{"encoder_arch": "swin", "model": "encoder-decoder image transcriber", "dataset": "numbers of one to four digits printed on busy colour backdrops", "train_examples": 295000, "image_size": 32, "crop_scale_min": 0.8, "horizontal_flip": false, "translate": 0.12, "tokenizer": "char", "vocab_size": 14, "encoder_norm": "layernorm", "encoder_norm_position": "res_post", "encoder_activation": "gelu", "encoder_mlp_ratio": 4, "encoder_head_dim": 32, "encoder_fused_qkv": false, "encoder_bias": "all", "encoder_qk_norm": false, "encoder_parallel_block": false, "encoder_inner_norm": false, "encoder_patch_size": [2, 2], "encoder_depths": [2, 5, 5], "encoder_widths": [48, 96, 192], "fusion": "cross_attention", "decoder_width": 192, "decoder_layers": 6, "decoder_norm": "layernorm", "decoder_norm_position": "pre", "decoder_activation": "star_relu", "decoder_mlp_ratio": 4, "decoder_head_dim": 64, "decoder_fused_qkv": false, "decoder_bias": "all", "decoder_qk_norm": false, "decoder_layer_scale_init": 0.01, "decoder_parallel_block": false, "decoder_inner_norm": false, "decoder_drop_path": 0.15, "decoder_positions": "learned", "decoder_cross_attention_every": 2, "decoder_tie_embeddings": false, "init": "orthogonal", "residual_init": "none", "optimizer": "soap", "beta2": 0.99, "lr": 0.0017, "beta1": 0.95, "shampoo_beta": 0.99, "eps": 1e-08, "precondition_frequency": 16, "max_precond_dim": 1024, "one_sided": false, "adamw_lr_other_params": 0.00072, "grad_clip": 0.5, "steps": 7400, "batch_size": 128, "epochs": 3.2, "lr_schedule": "cosine", "final_lr_fraction": 0.05, "warmup_steps": 740, "weight_decay": 0.3, "adamw_weight_decay_other_params": 0.01}
Rows from block 7 of the image encoder, named by matrix and row number. Rows with one number belong to one attention dimension. Each number is 128 + 32 x the weight over its row's rms, rounded and kept within 0 to 255. All counts start at 0. After the name is the row's rms in percent of the matrix's.
# v: window attention value (encoder.blocks.7.attn.v.weight, 192x192), inputs 96-191
# proj: window attention output (encoder.blocks.7.attn.proj.weight, 192x192, transposed), outputs 96-191
v.79 095 [135 153 160 101  56 160 208 137 143 106 146 146 175 174 120 149 104 153 154 141 125 155  87 127 143 153 165 131 141 132 103 105 147 136  71 102 166 181 116 152 121  97 147 136 158 120  74 146 167 170 212 140 133 197  93 124 102 102 177 140 110 140 114 153  91  73 134 124  90  64  91 112 159 156 105 108 130 128 142 145 120 184  61 105 117 123 152 125 176 156 125 101  71  83 153 179]
v.80 083 [ 85 140 144 152 123 138 127 148 125 144  83 126 134 148 141 153 133  78 191 111 146 112 118 142 139 141 142 187 151 141 141 129  84 105 145 169 131  98 169  97 146 111 176 102 153 141  94  55 146 100 130 148 116 128 158 122  92 188 130 134 113 194 145 132 181 121 148  85  66 164  65 118 138 172 117 126  93 141 134 118 126 113 107 139  66 174 166 134 152 139  93 100 138 116 132 106]
v.81 074 [136 113 158 129 134  88 148 181 138 153 156 109  90 124 175  86 146 151 180 153  91 118 132 105 120  84 147 123 149 129 136 151  89  99 155  95 123  32 188 134 109 104 147 123 124  72 144 124 150  87 175  79 152  78 119 151 158 125 164 104 162 136 173 178 104 134 115  91 129 130 147  69 169 138 193 124 126 119 135 105 105  89  87 194 124 106  81 183 122 120 170 163  78 109 142 105]
v.82 085 [181  82 113 111 126 169 164 179 215 138 151 133 160 142 142 111  67 121 149  93 165 163 101 126 143 121 109  98 110 175  86 138 127 150 128  59 184 125 126  68 111 158 194 124 112 127 105 180  95 158  82 214 104 153  72 142 136 133 119 198  74 121 121 113 119 113  92  91 126 142 101 173 140 104 132 119 137 115 142  81 116  93 139  98 139 123 129  97 172 111  94 107 119  98  90 108]
v.83 094 [135 141 116 138 103 161 136  93 127  85 144 162 155 117 154  82 163 181 137 176  34 146 136  72 157  81 125 176 175 124 140  99 121 153  72 163  99 115 129 117 154 117 134 135 143 134 113 133 192 129 145 131  80 149 154  89 152 133 202 104  96 177  90  91 141 133  92  82 129 110 141 189 154 145  52 152 111  90 128 151 125 177 167 155 160  95 176 125 138 154 134 111 197  80 171 113]
v.84 096 [ 87 137 146 160 164 141 113  77 185 166 146 183 110 108  95 117 121  88 159 168 113 137 111  79  67  91 143 118 123 131 172 206 147 116 172 131  90  46 148 139  93 129 156  99 123 168 127 127  69 105 121 129 121 129 199 123 151  94 197  91 133 172 110 139 154  96 144 147 116 140 100 144 127 135 117 126 104 120 132 169 113 135 177 208 115 127 104 138 122 140 171  91 178 127 154 143]
v.85 085 [128 136 158 103 141 124 103 113 201 174 111 204 132 123 147 146 169  32 152 133 131 134 197 128 145 153  79 139  66  53  80 100 163 114 154 124  74 113 138 130 148 144 212 150 127 118 156 112  71  65 117  62 133 130 140 159 147 133 139 195 145 128  84 163 112 136 143 108 109 111 107 114 115 151 126 118 139 148  87 164 134 108 170 124  46 109 125 110 154 197 132 151 153 180 153 139]
v.86 091 [102 137 142 121 116 115  91  62  82 141 109 141 152 205  73 170 162 134 100  94 151 130 121  83 161  94 179 172 186 103 116  77 124 144 129 196 114 149 104  90 101 115 159 102 174 117  55 110  93 128 156 102 134 128  77 170 110 149 156 137 126 108 139 119 103 118 140  81 176 100 153 157 153 118  98  92 116 118 187  63 113 104 126 182 163 159 161 118  65 136  90 128 170 104 137 206]
v.87 085 [143 171 116 112  86 112 100 110  97 111 112 114  71 162 122  77  85 236 105 114 119 136 121 138 163 142 158 131 102 109 125 159 127 118 154 159 134 147  87 155 141 161  71  99 162 119 149 150 146 151 153 120  74 122 115  85  60 158 161 140 145 130 172 144 198 145 111 116 142 147  87 102 179 149  99 129 100 108 136 127  93 128 105 143 173 115 110 124 127 151 129 146 156 161 158 138]
v.88 084 [210 123 131 129 112 188 122 169 152 118  81 165  83 105 140 152 110 200 135  71 179 192  69 146 162 181 131 166 123 135 159 108 132 146  90 104 126 179  63 156 117 124 101 161 158 163 237 166 148 139 148 126 117 114 159 113 108  88  63  80 112 116 123 127 140 116 156  77 136 164 135  98 164 173 138 113  88 171  80 159  95 129 123 119 194 135 137 137 149 136 172 190 127  99 177 113]
v.89 077 [ 52 103 120 149 142  94  92 114 105 145 141 110  45 140 121 149 111 150 106 134 109 112  91  88 195 134 105 148 138 153 111  85 133 138 142 127 123  79 115 142 140 230 168 105  56  95 128 126 120 102  68 101  94  70 130 130 143 156 102 169 205 129 126  86 164 116 200 158 134 169  90  94 101 140 155  93 132  83 133  91 140  89 130 168 107  90 122  99 118 120  91  98 163 100 131 137]
v.90 081 [ 90 115  77 162 162 112  80 106  78 116  93 113 151 111 138 116 132 126 121 137 147  97 132 144 140 132  98 131 122 121 140 136  91  97 122 108 189 193 123 138  89 115 125 141  96 167 157 101 153 138 131 115 136 163  70 190  50 162 115 147 116 153 137  94 160 153 136 134  94 190 117  85 164 172 153 114 116 115 211 100 185 175 128  66  81  82 127  81 134 158 141 146 105 170 109 172]
v.91 085 [168 129  82 124 149 129  89 117 114 139 139 154 138  77  97 125 190 151 152 121 137 144 124 119  98 131 171 188 119 141 142 134 130 121 106 131 139  68  98 151 146 164 141 146 172 129 104 117 124 133 117 157 160  94 181  99 133 122  49 139  92 148 153 140 169 189 171 164  94  98 155 148 117 149 182 117 150 152 114 142 150 140 179 151  95  88 118 112  84  90 169 107 157  65 164 142]
v.92 081 [111 103 111 168 135 115 148  98  53 102 179 108 152 111 124  91 167  94 126 129 148  88 106 118 131 175 155 112 140 121  80  83 123  68 151 143 117 127 130 156 129 123 169 109 141  96 179  81 110 109 122 103 133 100  80  95 164 133 110 135 122 134 183 150 164 189 113 136 119 104 146 105 144  98 192 148 152 106 135 100 129 179 136  92 153 176 146 117  93 109 119 159 145 176 155  78]
v.93 083 [116 186 117 129 127 165 126 151 143 141 147  73 151  76  89 148 139 142  86 175 176 188 167 113  90 124 124  83 137 123 130 212  95  89 127 196  80 143  45 134 102 152 114 155  96  66 148 118 147 127 124 113  64 112 144  53  92 174 148  66 120  46 119 172 116 126 100 163 196 124 116 102 166  80 101 173 136 160 134 171 189 177 137  77 143 110 144 135 112 119 122 121 123  98 114  98]
v.94 080 [164 115 160  98  99 164  96  75 163 127 127 158 121 103 153 101 161 150 158 121  75  86 158 143 137 121 119 138 125 130 151 160  96 144 144  85  96 111 163 137 165 101 144 135 159  79 180 108 109  72  79 173  51  49 168 133 142 107  61 123 137 158 157 145  80 131  88 130 132 156 122 100 109 161 124 128 110 135 150 123 125 138 146 142 119  94 182  70 104 181 127  84 153 132  93  95]
v.95 076 [197 126 145 125 138 151 155 134 153  89 143 159 126 141 103 157 171 113 167 168  76 191  49 111 124  93 137 171 128  99 122  86 148 164  36 145 124 143  68 139 126 153  72 108  90 133 150 132 173 119 158 137 133 131  43 145 115 129  89 158 128 155 158 151 188 113 142 172 173  62  90  83 146 124 158 122 116  77 141  82 121 156 119  79 107 127 121 135  86 132 129 158 107 103 123 149]
v.96 121 [135 206 177 148 144 128  85 106 182 160 129 163 119  73 122 132 155 107 103 176 164  91 124 103 135 118 110 117 125 113 159 130 128  94 138 129 180  99 117 127  79 149 107 146 103 111 136 136 159  84 117  99 110  89 120 123 129 137 152 171 183 155  93  76 173 201  75 113 114 103 155 122 152 191  67 136 118 129 102 112 170 148 144 195 120 134 120 107  79  91 113 105 131 129  95 115]
v.97 101 [182 157 145 143 111 211  93  85 181 157 175 105 128 128  94  82 125 150 110 205 120  73 115 237 111  85 157 108 106 162 107 138 122  75 216 142 155 102 109 208 141 150 137 142 103 119 127 135 113 143 144  89 160 135 102 142 137  53 119 121 155 164 178 124 107 160 111  68 131 124 111 142 115 146 152 145 156 122 125 155 168 112 129 146 105 146 134  43 132 177 128 172  84 121 141  90]
v.98 109 [123 146 101 139 116 113 149 189  92 160  83  95 122 104 130 135 150 137 150 155  63 136  95 119 184 109 130 158 117 137 136 162 120 101 119 144 150 120 168 135 115 138 107  89 134 148 147 112 186 164 180  94 133  93  90 152 130 146  99 104 140 101 128  87 130 108 176 158 134 105 163  66  99 110 109 148  82 138  96  65  98 120 153  63 137 156 155 121 134 147 104 133  43 112 164 144]
v.99 128 [123 158  97 143 151 174  98 147 148 125 129 144 135 134  87 120  98 131 171 119 111 133  89 124 195  83 103  77 102 157 161 134 101 117  93  90 122 112  81 145 103 142 184  70 153 132 125 159 160 201 165 132 136 163 110 115 188 119  70  90 112 121 151 146 126 130 159 175 115 130 156 105 161 112 111 125 124 112 107  58  55  63 114 101  81  90 129  83 135 158 124 158 115 108 111 134]
v.100 123 [114 162 121 135 196 187  93 112 149 111 169 149 103  77 108 143 134 115 140 169 203 111 158  73  20  85 113 127 117 112 131 132 148 119 145  71  91 124 183 110 121  90 110 156 171 145 119  64 206  85 100 120 124 114 168 108 101 161 169 111 151 149 166 131 127 123 123 105 144 122  96 182 131 127 153 137  88 107 121 115 163  84 151 178 126 148  69 119 112 126  92  73 132  95 142  86]
v.101 116 [155 162 182 116 150 118 123 103 120 141 107  73  84 170 172 131 178 148 177 140 183  91 117  92 159  51 129 141 153 124 187 119 125 140 180 121 117 107  96 130 141 161 172 112 105 105  99  94 130  91 110 171  88 128  90 155 132 186 183  99 156 131 108  94 126 182 145 147 127 118  90 160 112 130 150 100  70 132 184 171 151 166 186 218 165 116 110 130  77 167 132 101 116 131 121 157]
v.102 119 [ 75 150 175 134 108 122 176 195 167 133 108 171 200 185  80 108 101 133  95 117  97 123 104 152 156 172 118 147 101 120 152 151  78 141 150 134 126 142  74 112 142 112 153 136 128 120 184 106 123 207 131 119 105 137 126 111  99  63 126  97 142 147  81 190 173  78 151  82 154 168 108  87  66 122 118 122 143 149 136 125 134 137 155  51 115 144  94 136  85 148 129 144  88 103 131 184]
v.103 112 [133 191 179  86 138  86  91  92 106 111 117 115 130  78 146 142 115 136 186 167 127 135  96  96 141 110 105 163  87 121 141 196 132 135 148 127 171 148 116 112  80 113  41 149 120  87 115  87 127  68 118 117 133 113 187 105 170 188 157 121 115 158 166 138 155 144 133  96 113  80 138 106 191 135 135 105  97 121 137 153 116 180  91 156 106  86 106 106  91 132 183 120 158  61  86 147]
v.104 118 [111 123 136 122 120 115 138 158 106 136  67 139 104 149 148 103 126 108 134  80 145 114 117 133 151 156  71 116 101 191 101  56  94  53 122  67 175 141 110 139 210 145 147  98 146  90 132 142 106  88 138 164 135  94 110 158 199 179 105 143 133 163 130  75 145 160  76 127 102 153 101 117 179  84 146 132 109 198 151 111  87 160 154 119 107  82 112 106 125 118  92 136 164  90 129 158]
v.105 111 [ 90 127 127 148 201 128 149 151 145 172 142 132  28  99 115 129 111 154 141 179 132 167  69 127 171 111 146  84 123 108 187 149 166 147  78 128 113 114 126 138 136 192 143 146 149 108 140 101  99 126 113 120 114  96 153 116 107  76  91 126 133 121 100 181 193 107 135 142  96 114 126 142 125 187  41 142 132 129 135  71 169 109 132  94 146 126 164 154 113 165 166 124  76 121  71 126]
v.106 113 [169 152  83 138  99 146 125 128 102 131  69 112  80 107 117 129 136 170 118 111 109 113  86 145 123  85 142 119 166 120 178 136 119 164  67 164 197  93 112 149  90 113 180  89 128 123 137 138 109 166 120  83 127 123 171  63  68  84 138 126  91 162  97 183 156  88 170 139 101  62 136  74 142  78 191 186 161  83 111  70 137 151 186 100 115 117 171  71 169 173 150 168 109 112 110 114]
v.107 121 [116 151 113 180 101 115  88 141 113 146 162 105 164  95 179 142 164  68 118 174 143 181 155 119 201 119  99 142 167  78 105  69 108 112  87 136  89 106 107 138  95 109 163  85  80  74 109 131 105 118 119 158 128  76 134 140 108 151 138  72 144 167 123 155  97 175 127 192 132 131  80 129 151 125 160 128 197 146 153  64 150 173 123 132 181 178 103  76 124 134 130 118 169 192 117 148]
v.108 114 [130 166 151 142 105 115 106  76 121  84 123  96 140  67  86 159 131 175 123 195  88 141 171 149  84  75 143 119 106  64 117 179 122 160 197 118  80 149 147 119 140 103 131 122  74  64 154 181 108 135  95  75 159  96 134 144 111  83 185 127 107 161 110 155 161  59  89  98 148 126 154 143 171 137 148 144 146  98 119 164  97 159 120 121 141 150 123  81 173  82 127 136 129 155  73 152]
v.109 103 [ 88 171 155  98 187 118 139 175 125 134 155 102 151  95 127 130 124 126 162 149 125 157 112 163 175  68 126  54 167 159 135 163 125 171 121  79  91  98  89 152 109  90 126  91 149  88 147 110 148  91 135 145 116  78 138 147 120 142  99  76 125 163 114 152 100  96 144 208 112 154  83 152  84 117  94 102 164 165  98 149  65  70 137 103  81 137  99 105  84 124 104 148 142  83 170 176]
v.110 111 [133 210 136 138 140  63 164 162 130 121 110  63 163 153  82 150 105 170 162 133  95 123 104 140 145  95 124 103 130 177 168 134 108 169 159  86 157 175 163 104 106 128 134 112 203 125 128 101 105 125 116 135 108 129 120 117 114 156 137 174 145 127 130 154 122  99 156 166 174 128 149 110  95 160  82 150 185 139 113  83 173 129 161  95 184 149 127 132  96 145 100 172 147 130  72  95]
v.111 109 [117 115 103 126 117  65 144 112 161 100 158 127 188 106 107  95 119 108 120 145 154 181 108  64 123 190 172 173  81 145 122 172 118 164  63 115  94 134 154 124 103 135 156  52 111 105  97 125  93 137 119 195 134 126 139 182 140  64  96  91 129 129 144  76 117 112  43 185 135 152 138 195 123 136  96 172 165 110 173 138 121 154  78 138 114 139 107 119 163 102 184  88  72 160 130 157]
v.112 110 [132 169 132 119 143  80 199  94 120 142  82 143 166 145 115 196 102 156  92  97 121 128  91 142 180 111 106  93 161 116 160 114  95 115 156 125 128 150 149 154  79  99  87 118 150  97 111 114  89 128 111 119  73 116 133 206 167  88 146 162 137 108 111 100 166 130 124 101 139  89 125 131  77 136  94  96 137  91 134 159 173 147 111 143 103 125 153  87 134 104 188 206 117  99  85  97]
proj.79 100 [120  98  57 139 100 158  90 137 169 113 136 149  75 101 135  72 117 137  93 139 145 133 117  94 127 156 103 132 163  85 132 130 157 140 121  96 115  99 146  92 103 133 102 176  49 172 143 167 117 114 116 133 126 147 118 149 127 147 173 160 142 146 126  83 104 109 105 124 113 141 104  89  66  97  89 110  99  94 191  95 144 138 154 144  64 105 138 138 105  94 130 104 115 139  90  93]
proj.80 086 [134 151 143 108 144  59 134  95 113 118 146 167 161 117 152 110  96 150  73 110  62 109 150 185 120 116 145 128 131 101 129 116 133 121 124  92 187 117 140 149 151 135 153 174 127  92 181 107 156 148 110 149 106 131 129 114 132  69 130 187  70 106 144 129 125 153 145 125 111 133 140  94  56 152 169  96 125  87 116 110 138  49 121 154 104 219 141 113 117 132 154 122  85 133 127  80]
proj.81 079 [128 122  64 167 141 115  90 134 115 136 133 120 132 113 103 208 156 132 160 106  90 112 104 163 192 103  59 107 142 134 153  56 175 160 109 166 125 190  94 144 106 120 156 107 172 165 110 106 144 128 151 176 119  89 152 118 111 155  57 112  59 130 134 119 182 109 157 127 163 152 133  93 114 101 115 109 137 123 118 174 150 118 162 152 141 105 119 101 129 118 117 114 209 115 131 163]
proj.82 101 [126 153 141 172 127  66 127  90  97  77 111 103 116 144 140  47 203 159 134 100 127  93 104 193  84 118 170 104 109 133 113 134 180 104 147 146 104 151 142 132 191  99  67 191 135  75 144  79 130 162 124  83 117 167 119 112 176 133 168  76 158 187 121 137 153 117 127 166 109  99 134  66 123 154 122 126 105 133 196 169 134 123 120 154 105  73 122 164 137 164 147 122 136 112 145 138]
proj.83 099 [165 143 143  97 164  46 112 172 109 143 191 150 148 156 130 134  91 127  95 116 201 177 132 130 118  64 174  94 172 107 133 178 148 134 136 114 182 112 104 117 147 176  77 155 125 141 167 116 124 116 112  91 140 194  60 137 199 115 144 138 121  79  99 130  91 159 111 120 102 154  75 109 135  96 135  99 129 112 102 137 165 128 130 101 128 145 157 110 144  92 117  85 140  89 103 107]
proj.84 102 [170 141 126 137 166 128 143  94  98 143 149 133 170 167 169 177  93 147 119 106 160 142 176 134  88 166 170 145  89 107 140 137 146 161 115 164 102 183 118 128 120 172 113 204 155 121  52  77 120 146 107 148 124 122  63 162 109  92 115 106 145 126 160 123 117 162  58 100 158 135  91 147 132  58 127 148 127 178  92 125 112 124  95 124 108  73 157 175 147 127 116 111 152  86 134 151]
proj.85 094 [160 125  76 149 130 106 117 148  81  94 144 101 107 141 157 150 119 138 124 151 172 142 167 152 141 113 120 108 107 100 124 128 120 209 146 165 118 100 142 133 118 123  95 101  94  98 119 144 181 121 114 166 113 134 156 140  83 105 130 116 148 140  68  98 126 128 173 174 143 141 136 161  89 129 107  90 106 162  99  52  95 108  87  97 200  97 156 117 111 130 116 129 106 168 103 173]
proj.86 095 [183 148 125 159 111  81 164 169 126 123 110  93 168 120 143  80  93 163 124 168  87 162 158 148 134 125 119 121 147  92 132 146 150 109 129  58 153 109 133 154 138 184  49 126 139 188 150 126 106 162 103 137 142 143 114 136 143  86 110 164 128  72 167 138 104 127 132 227 160 157 119 103 120 123 164 156 146  76 129 129 138 119 144 114  88 148 148 126 185  97 127 191 157 154 138  69]
proj.87 086 [143 200 118 114 186 161 173 101 128 188 127 151 110 118 197 145 191  61 102 107 120 112 113 142 116 100 147 101 178  44 105 100 138 196 157 150 137 114 143  93 131 149  99 125 123 169 127 123 103  73 100  99 113 163 111 129 151 105  95 146 114  83  83 169  72 148 153 106 138 112 134 109 110  87 122 101 174 167 145 138 136 152 123 105  92 157 107 138 103 114 131 165 100 120  78 154]
proj.88 090 [ 64 189 162 117 111 122 108 108  79 137 125 102 131  95 131 118 139 214 129 189  85 125  95 112  92 122 113 114 191 129 149 106 116 100 161 153 154 145 134 142 109 140 111  65 118 187 102  86 200 131 114 103 105  86 165 117 172 197 167 152 159 187 120 150 128 136 135 193 103 114 128 116  81 121 119 103 133 144 158  96 185 149 148  98 113  98 143 113 165 141  71  96  76 150  64 120]
proj.89 083 [193 144 126 106  99 127 108 116 163  71 147  86 167 156 137 167 151 160 105 160  75  86 125 137 114 181 201 135  80 113  85 129 121 177 137 124 135 123 140 155  82 122  71 136 144  68  94  97  90 204 116 126 194 157 138 101 142 114 149  46 125  42 109 136 124 162  55  92 144 105 152 112 156  94 113 161  38 117  77 145 158  76  88  67 151 125 118 149 160 119  98 140 157  99 147 106]
proj.90 092 [184 140 133  28 147 197 114 141 176 104 102 150  78  68 130  90 170 105 103 141  98  67 157 101 108 106 115  66 152 199 120 128 124 129 137 120 122  97  98 153 120 116 148 181 163  91 181 184 162 120 157 106  90 142 182 114 107  90 153 176 123 120 167 110 156 113 149 162 158 109  99 141 101  73 155 144  83 140 120 146 102 143 111 123  86 192 109 100 154 117 129 110 113 148  79 135]
proj.91 091 [ 81  97 152 103  99  74 127 112 118  86 154 103 103 205 178 211 101 157  79 124 190 141  84 159 121 156  83  86  96 100  85 119 144 132 179 163 151 146 180  93  75 148 162  95 153 127  91 149 134 135 123  87 143 148 123 162  97  87 138 136 113 161 118  92 100 143 136 152  94 145 141 132 147 148  97  90 108 117 120 114 153 170 163  83 164 112 161 135 155 146 105 175 142 190 139 116]
proj.92 081 [135 107 177 133 120 154 133 175 176 139 140 125 108 106 130 131 120 161 172 147 194  99 135 184 129 151 106 116 156 157 135 112 162 133 170  54  73 131 127 107 175  61 160 161 120 144 147 139 164 106 117 101 123 122 163 139 125  96 108 108 115 150 155 111 126 102 214 113 139 191 130 150 127 207 103  97 133 148 116 161 182 131 144 119 113 163 167  58 137 173 143 128 115  68 155 117]
proj.93 090 [105  88 145 164 109 192 132  68 114 113 135 173 114  76 114  96 150  95 139 186 118 164 172 123 122 111 113 168 139 183  96  70  97 130 131  90 104 106 155 149 169 118 182 114 191 144 118 148 105 116 131 197 178 100  88 159 163 139 102 112 120 126 176  54 124 121  94  49 123 136 105  90 109  82 148 109 145 137 169 133  92 161 176 209  84 166 153 166 139 150 111 111 149  97 163 131]
proj.94 093 [141 113  95 170 115 123 126 156 120 144 166  97 145 132  44  98 178  91 133 179 135 139 196 160  95  87  96 105 133 113 134  90  90 172 153 140 118 180 129 117 119 185 114 177 111 152  74  76 103 150 154  60 171 120  55 142 132 170  95  90 104 131  85 143 146 153 152 156 127 131  77 177 168 108 101  92 166 119 132 155 186 140 141  84 146 118 125 165 127  76  97  80  93 129  78 129]
proj.95 084 [145 142 121 149 127  96 119 126 162 143 198  81  84 181 159 108 121 154 147 103 163 179  82  94 171 194 129 109 135 159 116 114 113  79 154 130 110 130 101 147 117 112  81  93 128 103 163 165 134 119 141 140 161 144 115 128  95 159 124  90  84  63 158 101  86 161 165 131 108 162 128 119 192 162 145 128 100  63 189 145 152 131 156 123 112 161 155 106 143 133 116 143 125 131 129  75]
proj.96 107 [107 146 120 120  54 200 172 201 101  83  98 126 105 187  74 121 153 156 124  88  66  66 121 147 165 184  53 133 142 143  89 125 172 119  90  98 136 143 150 137 156 149 130 147 102 128 112 126 111 123 112 126 120 172 156  58 129 115 160 142 116 124  95 108  77  45 173 143 137  98 139 113 137 172 123 122  76 119 124  75 106 115 139 169 156  75 121 118  88 108  68 137  95 110 144 128]
proj.97 099 [ 98  84 106 161 132  96 131 132 157 141  94 175  42  97 149 106 132 123 131 150 151 140 113  51 142 131 209 158 129  85 113  93 106 127  99 135 126  95 123 155 112 140 120 122  93 165 167 125 128 158 135 162 118  93 103 118  99  97 126 153 129 170 134 116 119 104 178  96 167 174 140 171 137 132 133  93  95 155 161 177 152 123 111 121 162 218  96 171 138 136 120 125 125 113 142 125]
proj.98 098 [ 97  81 141 122 151 162  83 110 120 119 204 140 161  98 168 124 142 135  97 132 144 107 172 139  90  96 143 139 142 161 115  55 170 125 131 135 156 125 126 141 127 138 128 167 103 114 165 115 127 112 132 124  96  99 145  97 151  44 121 193 114 145 154 135 106  99 131 105 129 131 154 159 152 178 113 123 149 187  78 115 141 149  69 141 154  83 114 134 119  84 106 150 120 106  96 134]
proj.99 113 [169 109 167 118  78 127 148 102  96 158 109 115 113 100 128 106 174 135 106 203 140 142 147 124  92  38 129 178 138 127 161 125  91 179 119 164  96 144 102 146 117 158  98 154 120 104 119  82  91 111 140 113 110 142 181 175 124 147 140 149  92 145 130 142 162 121 147  89 118 127 122 152  89 107 152 158 104 213 130 162 217 120  90 144 141  96 179 125 153 139  97  51 147 123 126 108]
proj.100 112 [155 116 176 113  93 183 166  87 173 164 118 116 139 154 121  88 102 123 111 100 120 167  73 129 146 128 105 117 140 132 164 108 102 170 120 149 147 196  89 116  94 177 139 106 128 166 142 180 112 142 149 158  48 101 147 132  78 182 233 137 132  77 126 131  67 107 144 152 129 152 134  90 190 104 114 147  91 111 158 138 108 147 156 156  95 133 128 106 146 140  80 120  90 117 102 160]
proj.101 107 [166 164  86 133  91 137 168 149 124 127 160 198 100 131  72 151 101 147  70  99 163 124  94 125 137 129 138 107 152 149  96 122 205 105  79 144 148 151 112  93 134 130 121  81 122 165 150  81 137 100 157 128 113 182  84  72 183 138 164 124 135 135 122 129  77 116  92  64 122 164 140  89 104 172 133 111 132  99 158  96 111 138 124 106 104  88 101 180  99  95 155 113 182 162 108 128]
proj.102 109 [122 111 140 131 163 154  81  90 127  85 149 105 152 139 150 159 147 115 113 123 120 153 125 132  79 100 121 132 125 171  95 156 154 140 130 142 126  91  68 129 126 159 171 109  39 126 135 122 133 125 129 103 182  91 118  86 100  92 107 119 118 139 152 115 145 112 148 143  77 228 150 173 163 162  83  75 121  76 122 169 102 130 103 133 190 153 158 168 103 148 233 195  54 134 101 122]
proj.103 111 [159 101 139  68 101 196 126 167 156 152 149 144 118 107 149  82 159 136  91  94 123 101 161 202 114 111 151 100 174 160 103  63 208 129 141 123 102 167 133 117 185 130 173  96  95 137 116 145 139 174 163  99  68 157 152  69 165  67 192 127 136 127 114  94 135  84 138 131 101 100 127 123  67 113  91 138 112  98 127  82 114 145 143 143 137  86 108 119 156 185 112 112 142 124 104 154]
proj.104 104 [ 81 126  91 171 141 130 128 147 124 159 126 110 113 154 121 146 239 141 130 120  78 124 174 110 181  82 125 134  86  45 179 134 136 170 107 167 120 139 209 179 143 154  79 120 130  84 135  96 145 132 111  86 103 141 143 121 173 137  80 119 172 132 111 165 135  62  97 144 150 104 110 190  89 163 119 153 146 129  82  99 157 125  97 136  88 104 164 117 116 104 166 122 131 151 169 129]
proj.105 109 [175 107 120 151  95 108 102  91 116 126 157 163 126 122 173 149 193  90 117  89  88 126 170 132 133 145  91 164 105 151 113 108 140 148 154 104 197 138 153 107 101  94 136 156  55  91 104 110  80 119 156 126 143 145 148  50 102 172 114 148 135 125 167 121 130 132 138 157 109  58 214 101 104 183 166 123 143 129 181  59  94 156 116 168 123  96  91 136 138 122 111 114  98 115 118  67]
proj.106 112 [129 112 161  62 143 148  93 148  77  69 154 183 149 103 180 119 115  91 166 125 169 137 155 136  83 130 158 118 102  99  91 123 150 143 127 134 126 142  69 125 172  87 193 195  80 174 164 200 123 109 127 179 171 146 125 123 165 132 110  85 122 157 129  93 117  75 119 129 146 145 148 209 109 142 140 107 110 157 148 144  88 110  55 158 107 167 138 103 120 125 154 137 118 110 114 145]
proj.107 112 [120 123 123 100 157 127 152 128 111 132 124 111 175 156 133 106 117 134 143 119 195 128 108 131  97 200 134 101 152  89 141 158 137 153 204 128 118 203 134  90 122 133 173 169 143 122 126 149 164 115 172 132 134 163 167 117 163  85 132  90 133 125  98 127  69 143 105  88  98 149 130  99 171  63 154  62 165 135 132 156 120 122 185 108 166  44 166 103  88 118 133 143 118 176 146 157]
proj.108 106 [143 127 126  90 148 147 141 205 100 136 104 107  85 129 135 128  42 115 128 120 196  80 140 130 154 176 133  95 151 161  89 122  97 112 124 116 149 106 114 113 143  62 125 104 103 164 114 156 145 163 118 182  95 140 144  80 121  82 116 183  94 122 134  60 166 163 161 107 107 176 148 178 139 114 100 115 113 106 121  69 122 121 173 133 201 154 134 119  99 106 136 123 125 119 158 199]
proj.109 092 [108 142 103 128  95 107  97 110  93 129 123 124 145 133  85  98 112  91 132 192 141 118 126 138 147  95 192 107 146  88 129 137  88 166 137  86 111 161 102 146  76 133 156  82 128 124  90  85 127 104 137 126 108 189 140  75 141  82 156  90 114 168 117 172 100 107  92 112 143 172 148 119 139 113 173 167  16 153 159 130 183 148 173 142  83 111 160 137 174 129  83 172  84 149 106  65]
proj.110 110 [126 143 158  84 110 183 104 157 152 127 127 159  81 160 130 141 142  99 101 185 136 130 121  83  96 140 127 101 119 181  98 160 177 106 178  89 120 172  85 116  77 127 140 107  95 145  99 137 156  99  79 102 118 148 150 169 164 124 207 144 127 154 112 142  82 104 194 153 123 132  83 101 128 118 197 104 106 155  86 135 146  97 155 146 173  93 122 102 100 121 164 121 129 117 154 136]
proj.111 103 [ 44 112 133 114 161 115 101 153 114 150 127  56 119 111 141 124 138 116 203 165 147 100 181 165 152 127 135  97 201  92 125 102 128 155 155 157 135 103 108 205 142 117 126 164 143 122 109 122 166  72 119  93 114 145 118 132  98 134 124  69 114 150 127 138 108 164  64  96 139  78 139 163 111  78 151 141 168 149 136  85 100 101 132 160 125 141 141  96 146 161 110 106 139 193 146  89]
proj.112 100 [101 104 123  78 119 165 118 110 129 111 111 107 100 120 137  99 132 141 133 104 126 137 139 124 129 130 131 200 149 125  51 124 123 188 116 161 127  86 212 112 134  53 141  97  84 127  44 124 141 114 113 132 149 167 124 138  79 158 164 137 147 155 187 137 146  82 117 113  82 167 138 156 130  97 146 121 125 163 120 166 147 132 148 159  87 124 153 174 106 147 153  83 100 132 116 138]